Weights of a small image classifier.
Model: norm batchnorm, depths [2, 5, 2], widths [192, 384, 768].
Data: trained on rendered solids tumbling over patterned floors, 195000 training examples.
Rows from block 3 of a small image classifier, named by matrix and row number. Rows with one number belong to one channel. Each number is 128 + 32 x the weight over its row's rms, rounded and kept within 0 to 255. All counts start at 0. Numbers have three digits each. After the name is the row's rms in percent of the matrix's.
After each channel's rows are labels from the 100 images, of 14976, where the channel reaches its highest value: "lies over" is the class under the peak. Only what is clearly more common there than usual is listed. The data: rendered solids tumbling over patterned floors. In brackets: how many of the 100, against the usual share in percent.
# convs1: grouped (16 groups) 3x3 conv (model.blocks.3.convs.1.weight, 192x12x3x3), inputs within the group 0-11, a 3x3 kernel for each
# convs2: expand pointwise conv (model.blocks.3.convs.2.weight, 384x192x1x1, transposed), outputs 0-191

convs1.159 094:157177117155136110165162155135190106125163125152166141118121170126173158151089091138129130144125115131122115094119145123138135164104085140166125114146119139166165101145138075128101111120132135104070093063105038074127160047144154171202152123133154105068114097131114099093087135160089147131164118086083124128063083064129082076
convs2.159 106:149112115126119116116142145122106083084133120163172094102106155157117162113130127157065103175127168140115087148102145129076090122157129116075092112103141113145086149144115212116123067163146033100163101102097150148143154121094144120066141162164144134129160113183144106158117109101098147147097073225092101142091072114113143154093107163124206157116103126130130124138099124102153112148148113132154111110076134095097138105138155131138110183093166114089089104146136122213104144164146161104093078137137139073094158139122169126148142068156131081027143172083115169089133140123104149093
lies over: cube (25 vs 0.4)

convs1.71 094:127143138119114133175132084116085121107132152155124167079126133080110159106103128166164098201136092162076057077158161076112117127102110068138080094139073147157138149091132138081152146132132079083093103169146122160193096093145111143159098152143129138130147116111168140112087166185077123182070103142086140107132175184163143168
convs2.71 103:104137189120173128130108115158152137110105040152137101156202101090145107132157135118077152084116109132142116157130128137150108114099161118067110124139092129061148083174100138133142187140148082159140022139088166163117035155126154133214158101126117139127077118080131137143198138127127090157077105108113105133126152138126125223100131115132072110097092156133143148109081124167164131092188132140160115192104177112126114122152132116151110102136116108101128138124113114109136117068138154176120105151145061109119123089162090089090117188096135131129177147096097140226150111145117089127
lies over: cone (32 vs 0.2)

convs1.164 093:088115151118131155136117057095082128062092098106105114178115127148129192139121120120112117135113138117118124155136089177144214131149176112126177095161159140144079128067157118123142118088086110183174107157101159166142126148066092091070083093162093203135120154064136132123150098125186118179155144141112091118158103148113092113
convs2.164 114:175099114135151176159126156117092115091133133117090102167092129136155175163127159142086120178120163141117146161125117155154085143104120090122133095119119140166096115112151224165120073163154048138146154087124131130119148147090176143059120152084151129130118130092114146132152102102103148144085097217089156168119059114124136153113095133136213141096099149135180169117131115136123172105072118134128124183132131118121162119127181134134113159120090132105130078149117133225075131121119092116125116133107149112117202168156150162147146065144173169052147154114142152120135104121103128118
lies over: octahedron (25 vs 0.3)

convs1.91 100:144158121109124163126125148149206110184149081118083131133147115139079113100122105136090119110174146116125155136149141160176167127156145143183132144149196174148182163138158149074147121168119126122133091103140151125118160184129175127122093071131178193156162132184152175153163142200176129149112208127148167136140056146144163118
convs2.91 108:115142138098151117112110118100095138111028122141136096088154144122124119062071036082164160108092119135096112088098152154132137101099132101108105081119114128127132133087197108095146125099155134083138106112127145131134124134075075082128063133078115157059073097129080105114125100166146117133122124089086096123135122118111077145117087100030108069110076110115107085115129128085108141070110081150122092064086079123085153109107043079106164114113116145070148129115082121116118128119049112103106107139142120093076139099073133113120153143123152103130135130106072133116113084118124139179
lies over: sphere (37 vs 0.4)

convs1.106 097:152154088143117092121089092095082119132119110151138117086102091060129149130164154145155113158121075117100079090092124138134126128139109126138078107086113101088094123057144106123173107138116084065078145118113123098086161188063151121088134094101163148089141120068135098103143159088170118098114104134128170034156094076120065133
convs2.106 104:049175134131201127102112172134154094094113137135076153148161099119080186133108163117156143107116180094170122135124165172179157098131174061115139156126127151106132134171086085130124086125187124118116142105169171134121130114110132124154073101076063164154133086134156126150113110141125081100130144105141107147143204079088133152121156162143148115152113159113191095121092128142105134171066163148056115127092114040103147099144123130150120136095141132056133073149147121126150110094109171151174107128118086144123102147153111109132096216224100096160151076204158137135094128147110127171
lies over: sphere (33 vs 0.4)

convs1.167 100:120087103110133148123160159141047141140128114126147139148223128116088070139168146117120121126124137120135134110134121143087049130153133131036139109148215107116128152140063124113142141173162107113144091116200120094118107183168127137128122126064078102133137146200140098104129139097155114060127120105168141116183120091130180142
convs2.167 111:154140147132137167133166164133151125089101134157143135124134082112114092102124128165035123155136161140111092136135134174133121106084195104107080139099179126079094165121112244108106115159102053161127131147116185124077139108112164107074087183179176106124151174053137134101073121095101152164115173165137110129144095061160135121067123140109179113143089118106152094105112119141118200159185143133133139141123163090138156131201157143137125191154146111123119098172116123213082093137125070178154095127143101070138105133169106117130125099154163131035147159099118156191112125187137070120
lies over: octahedron (29 vs 0.3)

convs1.14 095:110149111125180205096192154139104125123146127165195153130137161120083093162130093121146128078089125141138096079151137155098163157137081163178169175198178121206184144151147148105138152149081115158117124109088110069073096144122085163142090141096114090174161136173168112102100133113103078123119083137160129146129119120117162154
convs2.14 098:140169241109196112116142171150128132147131160173117146133105106154150065120177098167113122106132095128157108125127180175119152129122154152095106191107082130194087096150125145135193113144117126099123144110156074154115055167140132104148103096096088118144119109110133135107142082069123075117186109124131050129148134165124152114131101083151123121084121142176108166156134123143095123125106120081130145136103072117135112117113088131146164131116119161159144175057111168104114108096097203139192155151171177067121182142141117123169101109112169146119111156177155163126096115108084162176
lies over: capsule (26 vs 0.2)

convs1.161 099:093079154103107078138124120050086150081106066119079061146151139148153129134129129122126131132117122134119113149112116109112130125094133083084098148115079116099099091073078108061089137104093157177143156134122150166156138163170164151177140150125157174154197136111167118076099086100099102152127109173112082070111066065109123108
convs2.161 106:142102242128176104119095092119136115131150172136088139123137139116111064145173131167149135122132094154133174126102180159090157166196117137117084124100142172149118108086124106125171133111174155115138132134159116108163061176134060131156139126128119120131131168110138113148109083135139151088166076073105167170135151153139171103155193155139109131105127183129118135111115165123126092129113153106134141155123116123115094131082111159151173086143128166133207083117105177130120097048143177103155134088098135129110115145122150114160098122136135155157119142136103132132126192096160098172
lies over: disc (31 vs 0.3); chain link (25 vs 0.2)

convs1.163 093:116121091164153108160163129143156109143106128100049081156160142108072106102111155134134134135134134135130130147163168127107133082083125134102094129159149126158150171145090146097063117100107090107093170157119173177171071172168055101187100086180134091074125132106159168144144169157165153132134100118195190089156125089105085103
convs2.163 110:071120133126124093123135157135139141068105094146147161128124045128104153121129113160073100092099119122097145095111132131153110126127148143131107168172151093094144150174112155096137138097116103138116041203137171155077051181111123136226099143159118098114127157135125121083036124060148140140155103075124106113179113054136146183090129130142060118131121138154122130073086146162103135141197125153107104170044145111089112122237129135100100077149134184121106100132111101102144062064143124140098108146129105113100142088158029068121070117089140112098162110080133164199097115153104120146
lies over: cone (29 vs 0.2)

convs1.179 105:117081049154139117135084154059086107097084055120124111095136155122093160139081152134137081137141102118142110091069098165140092154172149081154148127154129115136140134167173157119125169151159129177176117125152124157167080065077140130091141126133127088045162128070137109140148165171157121146135126157114106182106086098120075103
convs2.179 106:096113132107083112171165159148120093105108154130135124158117120140097128042092124067126111157103105126129103111119138053103109154070154140105163098140166004151134164116088107144118161135124145114111167119130140116153132155113125092121143108172139138075114102126176137119132181065126148124107132093130076153124110128139103162087122190093128147123130119102149134136128078113175075117156130124107092099133138178163145120139107063129072150013122136163126109092139147125138118144142109152091106126174203126106117116043130122139130140138060126126085062147176140115071062105144124158
lies over: spring (25 vs 0.3)

convs1.70 099:131142108083175143137131065160143070131150115173146142068156119101099099153144154085087132098132170064109097137116133128137072144107128103097085117117133157150171072068093124121135122112121133130104110111088192221172080102084102103119107128155122100109142156121128081094085076109154113048121119093077089102121116126175179149
convs2.70 103:087069123065079144120144133122177161140087140169141120135094145124073155086125124159081124140146088158166053105182141105105176122121113063150133166071122113121193131131113133111134086148117169129078183178077076129062138117120029095126070139111095121183096152091130185118148111101120141153141164156133139137126107136145105149166135150088181106116142095070110090155116134149108105164080146084152107103097122133070120093166117096128070172108094076146110105054148142191107130180125093140113140060163140153178097111090092159169203043093117164143138128139068096132081129148121081140
lies over: torus (29 vs 0.4)

convs1.162 099:060090147107126198138148146071062105092118151171178177166153100139072121104092149127117123135112127140135140142106059170093114105126121147108107090104149114132136097074119074104160160162155192184182081118143048065075172146080145143094143153101160143164130115136125077109143110085165123114126142109143121102127113177125128131
convs2.162 098:087091197166106091120103156116135094090120131118094116157085044123118149138138172132111116067124129100136138129116106135149124143106104067116120105110149130140129111091148169131123114154149116149150200197147121102157082122159142142161114120092121131145156124100125144131115155143150190135135115066080128151166177056112160159121143099143084075063141122127158164115139126121113099124148164160153106149105144146114144094211124160124161074103137097134147187129152125102106091075142094111126116115102135092110125139117048158129109055069062196129130144117112127244116100111127047119
lies over: pyramid (26 vs 0.3)

convs1.44 102:155106082151159103104123102103117143087125191138133149156168142074139192115112113206121088130152120138124102169100044155100122177141088176100049157149072128154125105078128105132174140157161160165159097129169124120159137133142158122073138149140144108116159115097147158114140176141059143178090077097120153143109165169077097145
convs2.44 104:141202159119091167120140118109143157102148109165144133148124070118160102106147101177042148095100116109128088115156164180119108116149164152116093122129146143097138144126122157119088137153075094148128141169196127148148092152149118131183100106150175143121095101015108164085082174113136173151151167090140073097121105107150110061127128093118070091155118154151133097092118142144097121089169120143107107108120168106092174159167115098156154122137157188134041181130074143110099087050126076166222082172148134120125152091164032145099115111112098098118103141134124118207107087165086079105
lies over: pyramid (29 vs 0.3)

convs1.43 096:183186122119100115129183195129091140151099168145110102151114107169118198109105154131118108131110117112116151106111155122114159171176148102177135120192134127150127117095155127072161151128102134152145130112116132094142070129169114210135104128109103138193077078070159170136148103086177102172136120166192166065109112127089148183
convs2.43 109:073139133179129090105127122124112123023122115180084100121091075170097130153175135087119081144105113059137093084139126165101113115153121136131099162081158127140136174135127139162074103117110089132109140067154109065100102132121184136119087129087124105114141160108111128106106076082120180156112159123122115142095150100110149042135140124102130105093114134199085124101208152119154095142123116113089086126088145127124141108090099097103093068134149181098159177150163146072092162072129109110138115101171136054137138153113144172013158043114119164097154115147164162136084121137133122125
lies over: jack (41 vs 0.4)